From a checkpoint of a small contrastive image-text model: encoder layers 10, text encoder activation swiglu.
Rows from block 4 of the image encoder of a small contrastive image-text model, named by matrix and row number. Rows with one number within an expert belong to one neuron, the router's apart. Each number is 128 + 32 x the weight over its row's rms, rounded and kept within 0 to 255. All counts start at 0.
Before each expert's rows are labels from the 100 images, of 14976, where the router gives the expert most weight on average: "patch colour" is the nearest of a few named colours to the mean colour under the peak; "strongest on" is what is common among them. Only what is clearly more common there than usual is listed. The data: single toy objects rendered from many sides on busy backdrops.
# router: router (encoder.blocks.4.mlp.router.weight, 32x192, trained with AdamW), inputs 0-63
# up: expert up (encoder.blocks.4.mlp.up, 32x192x192), inputs 0-63
# down: expert down (encoder.blocks.4.mlp.down, 32x192x192, transposed), outputs 0-63

# expert 18
patch colour: white
strongest on: from above; white; house
router.18 [196 168 111 171  93 100 162 112 130  95 164 204  72 115 115 106 153 152  99 108  97 140  77 102  92 187 150 117 134 164 141 121 156  97  99 179 102 128  94 107 119 153 208 160 158 129 131 159  97 134 105  83 141 125 125 153 148 159 146  93  99  87 116 138]
up.0 [136 120 132  87 183 135 117 103 173 146 112  86 121  91 100 118 108 176 117 117 123 108 137 131 102 130 137  51  79 135 197 110 132 126  80 135 110 110  91 143 107 157  83 141 126  59  81  89  95 143 103 122 135 195 140 162 136 139 159  91 162 108  54 128]
down.0 [132 192 178 178 161 147 101 127 129 152 141 113 119 138  78 133 119 102 105 112 133 129 112 199  91  53 187 166 124 121 107 136 164 129 153 111 171 117 151 166 144 176 146 162 147  77 104 140 153 160 151 110 120  76 148 112  86 142 104 155  82  83 140 105]
up.1 [116  98 100 184  75 147 122 109 146 167  93 134  91 142  76 104 178 196 113 110  80  92  86  96 106 169  98 135 122 115 114 157 133 101  63 116 124 140 212 188 155 117  60 167 119 122  73 122 134 143 154 160 142 178  96 139 100 182  89  92 155  69  94 111]
down.1 [160 104  72 131  97 109  83 115 106 171 112 123 120 179 121 127  78 149 113 104 128  88 116 121 135 204 109 108  96 137 113  21 158 104 139 128 154 107 121 128 162 151 190 122 168 118 182 144 122 152 163 129 143 139 129 135 120 155 124 129 136 160 131  81]
up.2 [105 162 175 127 157  95 141 129 155 126 134  79 139 180 168 119  96 147  94 100 127  85 142 156 208  84 139 110  88 124 101 139  95 141 130 125  95 124  97 150 123 127 132 101 154  99 160 153  55 128 149 142 129 125 144 131 154  55  58 122 105 105 172 120]
down.2 [ 93 185 133 138 134  89 125 141 106 117 171 135  77 104 173  65 147 130 112 112 142 158 119  80  95 118 224 111 158 182 116 133 173 131 104 117 128 145  84 184 155 156 107 154 153  87 155 130 170 129 178 138  63 175 129 151 170 124  66 133 103 128 136 145]
up.3 [ 98 143 131 138 146 124 130 116 143 115 121 145 123 100 154 170  80 101 108 109 104 135 223 140 172 123 137  91 182  81  56 138 165  95  94  32 172 133 146 221 124  97 132 115 171  81 120 116  90 195 153 164 190 172  88 143 131  90 138 131 148  82 129 144]
down.3 [ 86 113  36  77 157 141 131 125 111 183  79 143  58 187 134 134  82 142 132  95  87 169  84 149  82 124 154 117 126 146 147 143  99 183 173 111 187 111 146  85 127 125 133 121 122 124 152 124 104 137 130 122  94 130 140 131  63 126 173 153 126  82 155 121]
up.4 [147  75 123 112 146 165 164 116 155 107  43 118  90 133 172 155 142 116 154 135 137 128 197 227 138 159 120 124  72 152 174  76  90  88 133  78 129 116 161 156 153 141 139  64 147 136 138  82  59 132 106 142 136 137 119 151 181  43 100 131 146 101 119 156]
down.4 [121 123 113 191 107 129 118 163 147 114  75 110 120 156 120 157 144 156 137  70 194 178 153 133 111 131 102 128 143 135 136 102  79 133 102 116 112 161 167  91 103 156 192 136 160 173 136 118 140  93 139 121 142 113 164 172 134 113  84 171 150  87  79 159]
up.5 [146 130 117  94 124 131  97 100 108 135 139 122 104 138 216 158 118 148 133 125 125 119 126 154  84 120 156 101 126 122 130 142  73 158  60 114 127  80  97 117 155  78 130  96 154 154  53 172 182  84  88 161 173 173 121  81 142  91 120 170 147 104 105 121]
down.5 [ 78 181 148  94 138 118  94 135 162 167  91 138 160 112  74 104 143 165 174 132 192  86 137  99 141  50  96  76 163 149 167 157 163 115  86 175 170 146 110 100 169  78 167 148 199 100 125  94 120 185 130 123 106 114 102 115 109 154 160 122  71 168  61 126]
up.6 [114  62 146 152 116 123 104 118 154 100 132  83 115 116 159 114 101  91 166 140 118 118 122 136 142 125  95 123 161 184 132  77  87 139  88 191 178 189 109 105 122 122 101 136 134 168 133  77 123 162 151  60 158 139 121  96 112 165 119  88  86 111  90 191]
down.6 [148 161 193 164 134 197  53 131 107  71 115 118  76 105 107 213 152 157 133 105 141 124  77 122  69  84 148 131 120 120 140  98 119  84 148  75 104 132 103 172 123 160 143  60 121 119 127 153 145 137 139  87 150  66  92 148 118 118 118 157  96 108 156 124]
up.7 [111 102 110 103 142 107 126 111  98 155 165 137  87 139 104  94 126 144  99 112 154 137 171 206 100 145 143  89 136  99  80 131  88 128 146 140  88  60 210 169 125 136  82 153  91 141 140 101 119 173 125 166 105 125 100 139 168 103 123  89 174  77 135 138]
down.7 [151 163 145 150 114 118 115 161 146 103 106 186 141 182 128 134 100 152 137 104 109 163 110  82 105 179 104 178  98  66 101 198  83 136 197 125 130 175 101 132  94 177 219 112 165 165 111 167 185 122 119  56 150 109 180 120 172 109  86 191  98 104 121 144]
up.8 [107 122 161 127 160 123 115 141  98 157 172 107 148 150  57 119  88 115 149 143  89  93 108 151 169 127 123 114 101 125 145 110  50 177 141 153 138  96 120 200  75 199 108 163 152 107  93 170 114 161 140 119 122 110 136 116  86 157 146 114 174 102 128 117]
down.8 [ 39 163 175 154  64 153 129  56 136 179 120  88 100  82 136 128 112 110 133 117 162  74 158 129 160  94 116  53 114 153 136 127 119 114 100 107  72 122 160 105 115 129 140  89 118 117 142 118 155 152 186 127 142 146 122 165  53 187 128 120  83 140 177  61]
up.9 [142 176 195 119 183 105 144 139 140 139 139 151  79  79 127 107  83 120 111 122 151 148 136 122 108 133 100 146 119 127 150 199 144 120 195 111 155 110  58 149 123 157  93  75 115  81 193 207 188 126 136  94 119  87 128 129 127 131 156  75  97 138 141 125]
down.9 [102 156 136  65 121 124 110 127 125  95 119 127 150 110  57  82 156 136 188 118 103 132 110 149 155 120 156 109 121 173 170 159  91 113 138 200 104 150  98 111 117 131 158 161  99 190 114 143 112  89 100 130  84 120  77 126 116 113  76 145  76 136 126  95]
up.10 [121  82 165 134 122  39  68 154  86 137 128 124 133 142 137  99  93  81  90 148  97  89 119 126 194 130 130 132 142 166 157 110 127 150 192  78  97 185 139 150 180 151  94 115 117 110 135 144 137  87 120 144 168 152 152  91 133 182 127 151 147 151 110 162]
down.10 [155 121 137 130 127  84 138  74 180 106 110  81 134  81  87  75 168 185 140 130 106 133 141 136 117 185 148 148 215 108  65 107 135 113 124 160 122  86  77 156 137 130 100 144 138 144 160 149  77 147 184 179 191 184 112 159 151  79  72 160 133 145  84 134]
up.11 [154  71 170 164 153 102 116 151 145 124  75 166 138 116 128  62  80 169  99 112 124 181 177  80 156 240  85 147  66 146 144  65  86  99 194 208 120 146  87 219 146 143 108 147 121 119 103 131 144 130 131 127 112 142 140 125 166 135 105 134  78  83 150 137]
down.11 [171 112 110 168  64 182 128 106 150 135 162  82  75 125 127 153 134 130 187 132  77 175 102 133 101 184 176 142 138 114  97 132 128 154  94  62 108  91 164 118 143 156 105 120 166 143 119 111 160 110 189 159  98 107 117 187 108 147  90 155 118 113 143 167]

# expert 16
patch colour: black
strongest on: black
router.16 [150 126 111 175 166  96 151 125 128 139 117 154 111 114 154  77 162 145  94 129 104 131 105  75 124 186 119 111 101 204  95 137 172  89 112  76 105 140 139 100 108 149 165 162  86 177 180 145 121 135 108  91 139 135 155 133 149 132 150 125 112 149 132 131]
up.0 [175 137  98 143  97  29 186 131 146 139 108 100  35 138 130 157 120 140 116 153  97 146 132 138  99  78 140 141 121  98 108 123 164 108  81 126 129 101 144 133 162 158  87 105 150 145 156 150 158 105 134 109 146 169 136 132 168 134 209 123 137 143 136 158]
down.0 [ 85 112 121 114 106 121 169 127 109 134 157  50 121 121  99 168 157 149  72 123 131  78 193 156 154 108 163 131 137 131 124 142 175 182 119  99 167 143 179 147 196 129 169 169 132 109 169 136 134 175 150  91 112 134 115 158 126 108 174 157  91 158 156 116]
up.1 [142 173 132  88  82 134 115 136 116 174 132 113 116 128 116 149 115 113 133 105 128 136 178 175 116 162 150  87 143 117 162 112 194 122  96  95 147 131 148 228 124 100 171 157 178 119 152  89 100  80 140 162 138 247 105 155 115 123 131 127 190 183 150 145]
down.1 [104 155 147 112 141  99 120 126 104 147  84 160 101 162 130 113 160 115 154  81  90  93 123 147 172  85 105 153 100 158 120  87 159 117 125 135 120 140 130 134 157 151 105 116 109 108 144 154 111 144 162  85 209 196 185 130 123 151 190 135 179  88 125 132]
up.2 [ 92 165 171 127 144 128 105 108  61 130 114 137  71 176 104 106 127 170 169 137 118 127 131 157 153 111  86 166 136 143  91 129  75  70 111 168 148 106  84 178  97 103 118 143 101 162 210 139 158 112 131 159 174 187 119 124 170 131 145 100 148 107 117 109]
down.2 [161 139 116 136 166 212 108 147 156 122 121 171 116  98  74 143  78 155  79 108 143 149 136 133 118 134 143 149 172  99 161 149 154 133 104 134  83 119 186 101 116 103  95  67 234 139  86 150  57 152 170 156 140 108 149  80 124 130  95  63 117  63 169 166]
up.3 [164 112  94 162 120 149 165 159 194 110 127 173 166 131 136 113 149 159 164 103 111 171 172 184 137 109 125 148 137 164 139 131  83 116 121 127 109  88 142 172 107 156 101 131 111 150 105 140 127  93 114  57 105 165  59 118 135 141  71 113 160 113 113 154]
down.3 [180 136 137 122 125 111 142 106 148 143 170  86 136 121 190 127 162 138 147 146 140 154 124  67 139 169 172 143 142 122 111 167 133 103 174 121 113 141 111 105 163 125 185 128  92 185 198 159 107 116 162 144 175 111 148 127 117 162 111 131 185  49 138 146]
up.4 [145 149  81  74 141 126 130 170  92 155  97 174 126  94 133  99 105 147 177 153  96 153 114 163 138 154 108 124 150 158  91 125 155 152 113 178 127 114  67 147 140 172  77 114 119 131  68  86 157 109 124 123 146 114 133 102 119 101 143  72  75 143 168 134]
down.4 [ 87  83 106 116 173 153  65 105 192 110 152 152 133 115 157 187 126 120 120 152 163 121 110 118 157 138 139 134 111 130 118 162 138  91 142 117 130 170 106 169 134 112 159 176  88 123 154 118 159  57 163 149 126 167 142 136 143 119 143  97 185 112 143 157]
up.5 [144 100 127 108 132 116 182  72 138 130 126 120 176 118 137 116 139 148 159  99 117 155 175 168  95 125 106 153  91 147 199 160 114 178 114 103  95 127 127 145 102 176 154 157 154 103  77 127 110 208 202 149 138  94  72  82 143 104  89 189 196 131 147 132]
down.5 [ 96  81 111 111 150 129 185  84 127  97 125 116  92 137 119 128 124 110  77 130  63 100  89 107 110 149 102 125  90  67 169 104  59 108 129 112  98 105 117 126  74 218 108 115 126 131 136 107 163  90 100 158 144 129 127 136 189 120  96  91 175  80 113 152]
up.6 [148  95 112  99 154  76 158  98 106 128 116 158 145  56  94 160 180 103  90 113 169 177 143 135 182  87  96 186 153 195 161 165 120 114 160  81 132  94 107  86 177 122  92 149 136  95 150  98 131 105 104  86 110 100 141  79  97 131 130 138  53 121  54 163]
down.6 [143 187  69 123 120 124 141  96 149  49 152  93 155 160 156 110 170 176 138 126 151 172 110 167 174  84 145 166 165  95 122 147 122 118 125 155 129 118 184 124  97 169 173 158 149 153 126 130 123 128 112 250 150 152 143 132 163 120 129 164 136 124 160 158]
up.7 [120 107  70 102 136 148 104 137 154 132  74 132 161 154 117 108 186 173 137 118 162 135  71 147 136 155 109  90 116 159  86 101 147 131 121 125 172 123 200 144  94 158  47  87 157  78 132 101 108 133 145 126 177 130 141  73 175  86 136 100 175 121 143 173]
down.7 [152  84 148 120 148 158 129 147 131 118 115 136 157 139 121  91 118 142 137 127 125 111 118 107 145 163 125 161 161 124 147 142 112 120 121 112 106  82  99  99 116 146 144 153 106 183 202 177 121 116 194 119 124 193 167 129 108 133 164 203 110 124 149 124]
up.8 [120 111  88  81 132 171 132 164 159  65 117 117 118 124  70 111 217 160 139 111  69 133 147 129 169  93  98 166 140 119 156 135 132 167 168 116 157 155 230 107 114 133  93 124 155  82 120  93 101  73 178 116 215 105  83 120 125 105 137 119 156  98 128 139]
down.8 [147 133 166 184 136 183 162  61 131 101 126 143 138 211 105  98  68 132 118 109 124 115 117  63 186  80 176 128 187 125 100 115 106 160 105 149 117 194 139 127 184  99  91 143 149 123 123 105 136  72 127 187 133 129 138 154 172 125 179 151 138 123  99 106]
up.9 [139 166 158 115 131 118  79 113  91 140 128  91  80 136 149 106 100 112 122 130 160 170 175 111 161 133 146 167 175 129 142 136 184  99 155 133 169 186 151 130  94 115 106 203 153 118 164 129 108 120 136 121 173  52  49 109 114  90 171 159 109 133 153 154]
down.9 [112  92 127  98 121 111 124 116 154 109 111 118 123 105  84 172 118 178 115 175  77  37 132  85 151 134 120  59 165 143 123 136 130 138 123 170 109 133 128 111 149  47 122 116 110 129 104 101 106 136  86 104  95 106 176 131 172  94  81 156 129  84 167 140]
up.10 [143  87  91 164 133 154 106  93  84 139 189 162 131 145 155  84 174 116 143 172 134  88  20  95  89 133 155 125  99  98  74 156 117 100  77 105 116  90 239 168  79 158 118 123 112 141  96 107 145  66 119 154 133  83 136 151 122 134 167 152 155  68 165 163]
down.10 [160 120 128  87 149 148 136 120  79 143 130 155 118  82 131 144  88 127 129 110 115 121 111 149  92  83 164 180 163 124  73 143  78 119  79 163 163 141  96  83  98 122 166 154 142 126 109  50 134 108 108 137 162  54  83 149 119 110 133 127 108 134  82 127]
up.11 [141  98 126 137 147 117 128 148 131 174 141 147 144 133 109 148 137 137  80 124 126 121 168  81 128 125 119 170 120 130 159 198 144 111 146 109 151 165  87 125 131 159  83 137 112 117 138 146 156  85 112 111  74  68 146 191 150 109 156 135 169 126 145 101]
down.11 [138 115 135 163  84 134 163 139 119 122 131  91 149 125 159 118 154 122 106 104 199 166 174 114  98 150 135 107 140  93 106 200 135 164 154 146 108 110 112 157 140 125 200 119 205 154 127 131 152 102 100  69 136 127 120 166 100 123 140 165  65  96 166 107]

# expert 31
patch colour: green
strongest on: green
router.31 [158 197 126 156  95 111 135 131 138  84 131 197  83 103 141 108 147 155 129 138  84 136  67  77 108 151 121 124 146 178 110  76 138 117 156 122  95  97  95  44 100 123 180 137 167 169 160 155 123 153  91 102 158 113 153 128 131 110 178 158  54 144  85 166]
up.0 [145 139 155 150 170 115 157 177 108 194 154 119 165 109 112 122 105 119 112 181  91 148 135 209 185 127 189 130  95 116 138 136 142 100 201 100 147 191  75  73 156  89 108 111 131 118 133 142 146 138 152 111 109  86 159 105 101 142  76  78 168 177 146 184]
down.0 [160 147 108 119 101  98 100 133 125  97 123 152 120 132 151 124 115 142  95 166 109 155  53 128 164 121 118 110 123 126 119 131 118 101  95  99  98 148  78 127  94 100 123 141 186 169 199  81 176 132  95  83 105 159  98 175 149 118  79 140 143  92 149 109]
up.1 [138 184 118 157 133 178 157  77 103 154 132  55 107 115  99  99  95  89  93 100 113 154 169 176 143  78 127 176 178 110 139  98 162  88 121 105 130 136 121 160 137 140 112  74 195  56 171 107 144 106 161 165 120 176 168 132 141 106 198 169 120 143 177 129]
down.1 [112  93 184 116 133 111 157 112 135  95 114 201 140  55 198 136 167  98  87 133 123 149 141 148 142 117 185 111  83 165 142  72 138 125 104 131  63 118 150 156 114 127 135 149 102 149 119 133 170 144 113 138 159  79 188 175  90 127 162 139  92  66 118 132]
up.2 [162  86 131 162 164 140 171 140 145  95 112  96 199 145 151 137 156 125 116  69 198 112  81 114 112 150 177 171 107 164 174 127 140 136  97 185 182 159 157 150 113 125  73 107  97 142  85 134 146  89 149  98 125 140 124 141 107 145 132 131 135 135 167 119]
down.2 [ 71  97 169 102 136  54  77 139 117  65 112 143  81 124 158 135 125 146 134 139  87 135 103 110 151 122 101 114 178 158 190 168 135 110 152  38  97 108 190 138 126 151 100  86 146 156 109  60 110 101  92 138  95 170 126  55 116 109  90 135 138 115 127 154]
up.3 [138 116 157 116  42  93 101 116 129  54 130 117  67  99 123 138 129 125 143 108 135 162 134 142 126  55  81  91 122  79 185 103 110 136 161 136 173 103  81 145 153 108  84 224 107 138 106 165 117 117 122 152 112 111 115 156 121 152 158 120 174 159 104 125]
down.3 [123 126 122  62  73 201 120 122  90 114 137 175 129 168  89 118 155  74 133 128 144 141  71 135  94  97 125 132 134 125 156 131 182 136  98 144 163 154 139 204  67 116 167 175 171 173 122 148 143 119 150 129 134  68 131 131 114  97 101 108  81 165  57 138]
up.4 [126  85 149 106 138  84 125 107  55  84 136 134  75 111 103  91 111 149  51 106 152 166 235  48 137 160 115 179 102  94 172  88 200 133 132 114 127 130  95 143  90 157 105 154 166 198 157  81 128 138 131  96 125 122 164  84 142  78 156 178 161 148 130 119]
down.4 [ 94 154  95 117 110 183 150 183 130 128 146 101 225 181 159 138  98 110 139  99  94 137  81 105 114 114 134 137  84 149 155  92 123 124 139 185  84 147 166 149 169  91 124 174  95  72 134 192 166 162 153 169 160 121 104 173 176 149 127  67 106 149 106 109]
up.5 [130 125 164  81 141 127 186  64 126 143 151  48 134  79 142 104 112 149 136 124 104 141 155 103 123 121 137 161 215 135 145 168 114 165  92  97  88 101  90 167 134 178 130 151  66 109 162  87 146 121 176 112 141 174 128 122 110  85  98 157 114 185 111 136]
down.5 [115 141 125 122 141  97 146 123 130 103 123  83 172  82  69 116 155 157 199 107 145 108 124 165 143 162 213 166 150 119  62  98 191 140 158 109 111 131  68 153 177 108 129 126 141 131 133 145 128  78 113 154 117  86 117 108 124 129 134  79 104  86 151 134]
up.6 [139 116 182 123 146 110 128 133 139 126 102 104 140 109 148 122 141 149 128 113 167 122 186  19 157 141  94  80  79 147 113 128 223  75  97  81 100 136 130 100  81 104 186 137 127 134 151 170  89  72 126 106 104  94 164 166 132  82 148 105 119 203 147 103]
down.6 [107 116 113 174 103 140 158  79  97 126 119 133 113 163 143 123  73 107 170 104 144 161  72 153 139 112 121  74 140 181 121 113  79 101 137 126 165 133 156 144 191 103 164 148 132 123 123 164 129 125 200 123 161 145 106 141 200 139 100 170 113 133 166 130]
up.7 [164 102  97 132 149 123 105 141 150 172 111  68 182 128 141 166 122 152  91 124 110 125 114 104 115 215 150 117 148 134 145 154 115 147 134 100 157 192 133 125 108 154 105 132 138 141 144 195 115 111 130 107 161 130 110 105 103 145 152 140 111  81  86 179]
down.7 [106 120  68 109 171  54 157 125 122 131 125 159  99 153  90 130  67 158 167 115 161 114 122 126  77 102 121 180  73 132  96 144 137 114  81  98 111  70  90 157  86 141  15  93  92 117 127  90 134 163 139 185 114 138  91 135 183 165 167 212 128 109 172 140]
up.8 [134 133 160  98 123 149 154 130 120 117  90 127 135 173 108 142 161 126 152 154 181 181 107  18  89  99  92 139  97  79 140 188 101 130 100 115  72 157 129  65 133  74  87  86  92 110  64 105 136 145 165 161  92  93 166 137  94 142 148 149 133 161 151 116]
down.8 [ 64 139 149  94 109 113 132 129 144 113 162 125 129 130 204 156 125 123 150 143 148 108 114  57 117 159 146 103 156 156  98  87 133 147 130 138 105  79  97 106  73 158 137 136  87 134 207 144 111 171 119 119 130 167 133 106 166 144  76 152 130  92 156 117]
up.9 [134  76 176  80 104 147  97 170 121 162 149 115  87 108 103 175 161  93 158 123  97 123 112 142  70  84  99 115 143 125 141 142 107 183 132 134 112 128 219 147 144 180 158 104 102 121 189 106 166 158 132  86 126 111  88 141  95 178  73 102  69 207 166 154]
down.9 [143 189 118 146 173 125 191  80 128 145 111 107 179 168 140  93  93 166 123  90 166 198  90 119 200 130 140  94  99 125 106 102 122 119 121 110 146 144 122 177 167 134  84 154 104 137 184 114  88  95 133 159 107 150 189 169  92 134  56  66 112 123 122 175]
up.10 [160  94 141  45  53  96 116 184 106 136  96  78 102 118  69 120 130 105 134  98 130 128 135 168 122 117  79 162 117 185 117  99 152 134 112 103 135 133 113 131 131 152  71 120 169 121 101 122 145 137 120  73 128 111  87 169 166  99 116 130 190 122 142 108]
down.10 [111  81 130 122  96  95 146 126 130 129 136 103 132 159 195 175 102  68 140 108  78 123 137  96 128 156  92 135 116 141 144 176 154 200 130 150 149 134 134 118 141 144 121 102 117 143  96 142 122 133 137 106 145 132 167 155 135 121  84  60 132 141 133 167]
up.11 [113 156 167 112 149 103 104 112 169 166 140 129 178 167 148 162 151 147 143  98 153 121  39 159 135 138 126 139 193 161 102  57 164 145 117 131 118  91 105 144 143 129 114 114 142 158 134  40 120 113 137  81 147  98  77 138 145 200  89  99  86 185 141  83]
down.11 [155 162  87  99 162  92 116 163 141 143 150 140 175 136 157 109 126  95 120  85 112 135 103 122 126 168 125 102 129  67 116  58 159 121 142 109 117 166 154 130 156 152 109  98  99  58 110 126 148 116 171 129 167 170  48 111 123 162 166  85 174 144 115 173]

# expert 22
patch colour: black
strongest on: black
router.22 [145 179 128 167  90 121 140 113 147 106 116 173  98  83 112 107 153 148  82 124 113 147  93  60 103 162 120 104 171 176 128  48 127 124 135 140 115  92 132  81 116 146 210 139 143 142 170 171 110 130 143  88 143 127 121 123  95 114 152 171 114 125  78 166]
up.0 [137 179 103 172 134 179 147 107  71 163 133  68 110 116 111  57 154  98 154 105 131 117 158 110 145  68 104 139  76 138 126 133 137 135 111 165  77 161 173  95  92 107 137 154 120 107 138 188  98 171 184 145  43 124 143 142 149 138 159 116 148 140 127 140]
down.0 [121  96 173  76 148 108 143 142 169  36 106  87 179 132 142 108 158 146 146 117 126 110 167 142 113 163  96 149  94 120 194 112 108 186 122  84 133 154 147 173 165 138 128  87  68 102 128  71 151 124 129 147  98 147 145 149 188 142 140 202 104 155 104 117]
up.1 [133 123  87  93  79 152 163 142 126 115 182  93 131 170  89 124 118  72 182 118  63 115 138 112 140 135 124 139 142 161 126 113 164 125  87 137 100  98 140 148 130 135 129 149 164 139 187 120  68 193 154 105 120 153 109  84 144 165 131 109 171 165 165 111]
down.1 [ 99 151 112 134 132 111 113 122 149 208 120 178 124  90 152 127  42 121 115 135 120  43 169 119 155 127 110 124  90 134 107  92 132 101 157 110 137 174 133  98 137 147 147 124 121 109 172  98 115  91 112 136 208 156 115 136 129 127 106 155 105 107 148 108]
up.2 [117 119 146 134 138 110 118 183 177 161 123  77  98 144 112 165  64 117 108 127 150  84 132 167  90 123  97 132 104 115 167 139  91 122 115 156 127 159 169 151 153 137 106 137 116 188 110 132 121  55 124 138 171 127 142 144 113 150 153 148 102 182 143  98]
down.2 [105 137 115 137 119 114 122 142 111 157 141  77 168  25 133 150 132  93 119  49 119 161 147 136 160 148 136 167 103 133  74  70  99  78 147 122 116 135  80 150 151 137 146 133 157 122 143 148 133  84 110 111 104 138 143 166  90 178  99 151 145 134 113 135]
up.3 [110 162 151 145 138 167 114 164 123 145 106 170 155 125 167 163 136 123 143 157 128 183 201 165 123  77 133  80  85  72 174 130 101  92 138 130 148  62 166 137 155 201  78 114 116 103 115  98 167 109 139 152 162  77 130 127  85 100 125  95 118 142 101 164]
down.3 [173 103 149 112 118 138  68  99 209 117 155 224 166 110 130 121 127 140 128 209 120 130   7 131 108  91 122 135 134  90 164 170 179 113 137 103 138 103 174 175 164 160  28 122 118 129 139 160 105 107 183 108  78 119 128 151 113 153 176 125 144 142 130 109]
up.4 [142 114 123  97 112 113 139 118 149 131 119  67  93 112  62 129 177 156 146  80 150 115  96 129 137 208  91 172 156 122 128 134 167 106 158 140 168 124 106 166 101 128 148 130 143 139 187 155 122 123 140 143 130  67  76 109 163  78 119 145 137 108 111 158]
down.4 [177 113 109 173  88 126 156  94 164 186 186 149 177 110 110 120  48 111 109  89 142 174 123 112  83 122 136 174 158 157  88 138  65 143 123 141 154  91 138 183 135  80  73 190 110 210  76 114 137 128 154 122 129 162 115 176 137 174 152 128 128 113 169 122]
up.5 [138 174  65 118 115 156 125 121  91 120 174  67 172  86 128 198 111 136  93 127 146 166 122  97 126 109 165 121 140  80 120 138 138  98 102  89 118 185 154 150 117 115  67 132 124 136 137  74 156 148 108 139 142 123 113 133 158 124 163  82 189  91 131 167]
down.5 [129  95 110  84 110 136  99 121 138 153 177 164 119 118 166 114  96 125 173 147 118 196  74  86 156 178 137 102 111 167 129 168  82  69  62 115 158  89 156  81 106 139 139 136 103 191 120 118  97 143 119 169 165 136 119 138 120 155  91 157 122 138 132 135]
up.6 [117 150 115 102 140 133 142  59 143 104 145 183 141 152 139 136 177  90 130  85 150 158 137 130 168 115 137 171 151 112 132 153 114 117 169  96 174 212 170  83 153 143 142 154 170  86 135  90 141 167 117 143 136 128 102 141 150 108 136  92 155  74 125 188]
down.6 [123 140 122 121 143 107  96 120 111 149 135  77 182  83 125  62 119 122  98 181 134 147 162 127 126 131 150 170 171 121  86 136 211 120 194 150 110  91 105 158 124 120 191 146  81 104 133 111 103 104 111 139 123 138 132  87 112  90  72 139 133  95 100 148]
up.7 [123 178  86 167 124 132 159  88 174 132 119 142 147 134 143 109 162 119 127 102 143 148 172  87 109 119 139 145 152 118 171 172 152 158 108 130 155 146 101 153 120 161 107 128 137  87 138  71 119  91 112 120  72 189  94 101 114 190  75 131  86 142 154 106]
down.7 [106 103 127 128 122  97 184  98  79 144 110 173 121 159 156 169 191 115  95 128 156 123 102 185 133 116 132 111 140 146 141  98 152 159 127 151 132 103 122 159 110 102 184 136 142 124  72 146 126 174  88 185 132  39  47 199  94 133 133  99  99 122 132 166]
up.8 [107 103 166 139 118 120  74 100 159 129 119  84  93 155 172  87 133 152 160 122 162 111 116 144 182 137 123  94 105 130 109 180 153 163  89 134 178  95 128 113 173 120 103 132 132 161  97 113 135 137 115  80 114 151 160 130 100 134  98 119 126  94  88 202]
down.8 [158  75  80  97 158 149 145 148 185 161 148 162 100 127 137 147 132 154  95  87 162 126 199  72  79 133 117  95 167  91 143 124 124  94 112 142  87 120 180 121 123 207  97 142  56 164  86 131 133 119 161  81 154 148 141 146 179 163 113 195  97 130 138 160]
up.9 [119 128  96 142 164  85 148 149 121 159 146  73 168 119 125 154  73 147 151 107 112 103 130 113 127 126 120 100 110 110 154 165 166 135 121 147 166 183 144 124 175 132 119 129 134 152 155  96 151 132 130  77 135 134 165 201 106 143 129 101 152 198 231 137]
down.9 [172 129 184  84 140 135 103 139 117 131 120 127 115 121  76 113 177  77 131  64 171 166 100 100  92 126 108 122 116  90 110 102 118 110 140 161 154 103 126 109 126 123 124 166 108 153 140 138 127 133 143 142 112 122  55 162 165 161 140 114 154  98 101 106]
up.10 [154  74 140 134  99 114 103 134 140 109 127  89  83  99 169  51 144 107 123 122 134 152 154 117 109 122 145 127 109  87  63 112  67 130 105 148 104 175 157 161  75 160  89 162 177 145  97 136 122 126 128 125  84 103 187 128 139 153 102 149  42 102 153 149]
down.10 [ 98 137 153 122 134 133 117 141 152 107  81  80  73 137 201 139 143 119 142 141 124 145  99 105 121 118 101  93 146 114 153 125 111 142 148 118  63 126 112 177 143 182 136 114 144 125  69 112 143 136 114 116 172 139  94  76 133 104 117 122 146 121 203 125]
up.11 [ 97  64 137 116 130 100  81  58 114 119 120 115 132  96 114 129 121 129  31 125 124 132 179 202 128 151 150 137 145 119 112 166 156 126 122 154 140 148  91  92 145 150  99  95 164  99 131  90 119 171 133 169 127 131 101 116 105 190 127  50 192 156 135 104]
down.11 [ 82 127 118 147 122 101 119  40 137 183  87 175  95 151 147 138 137 127 190 183 126 161 122  73 147 139 114 119 148 187 135  74 191 155 203 140 142 157 160 157 169 138 130 110 193 109 160 139 131  93 150  88 134 146 197 140 166 168 144 156 116 108 137 144]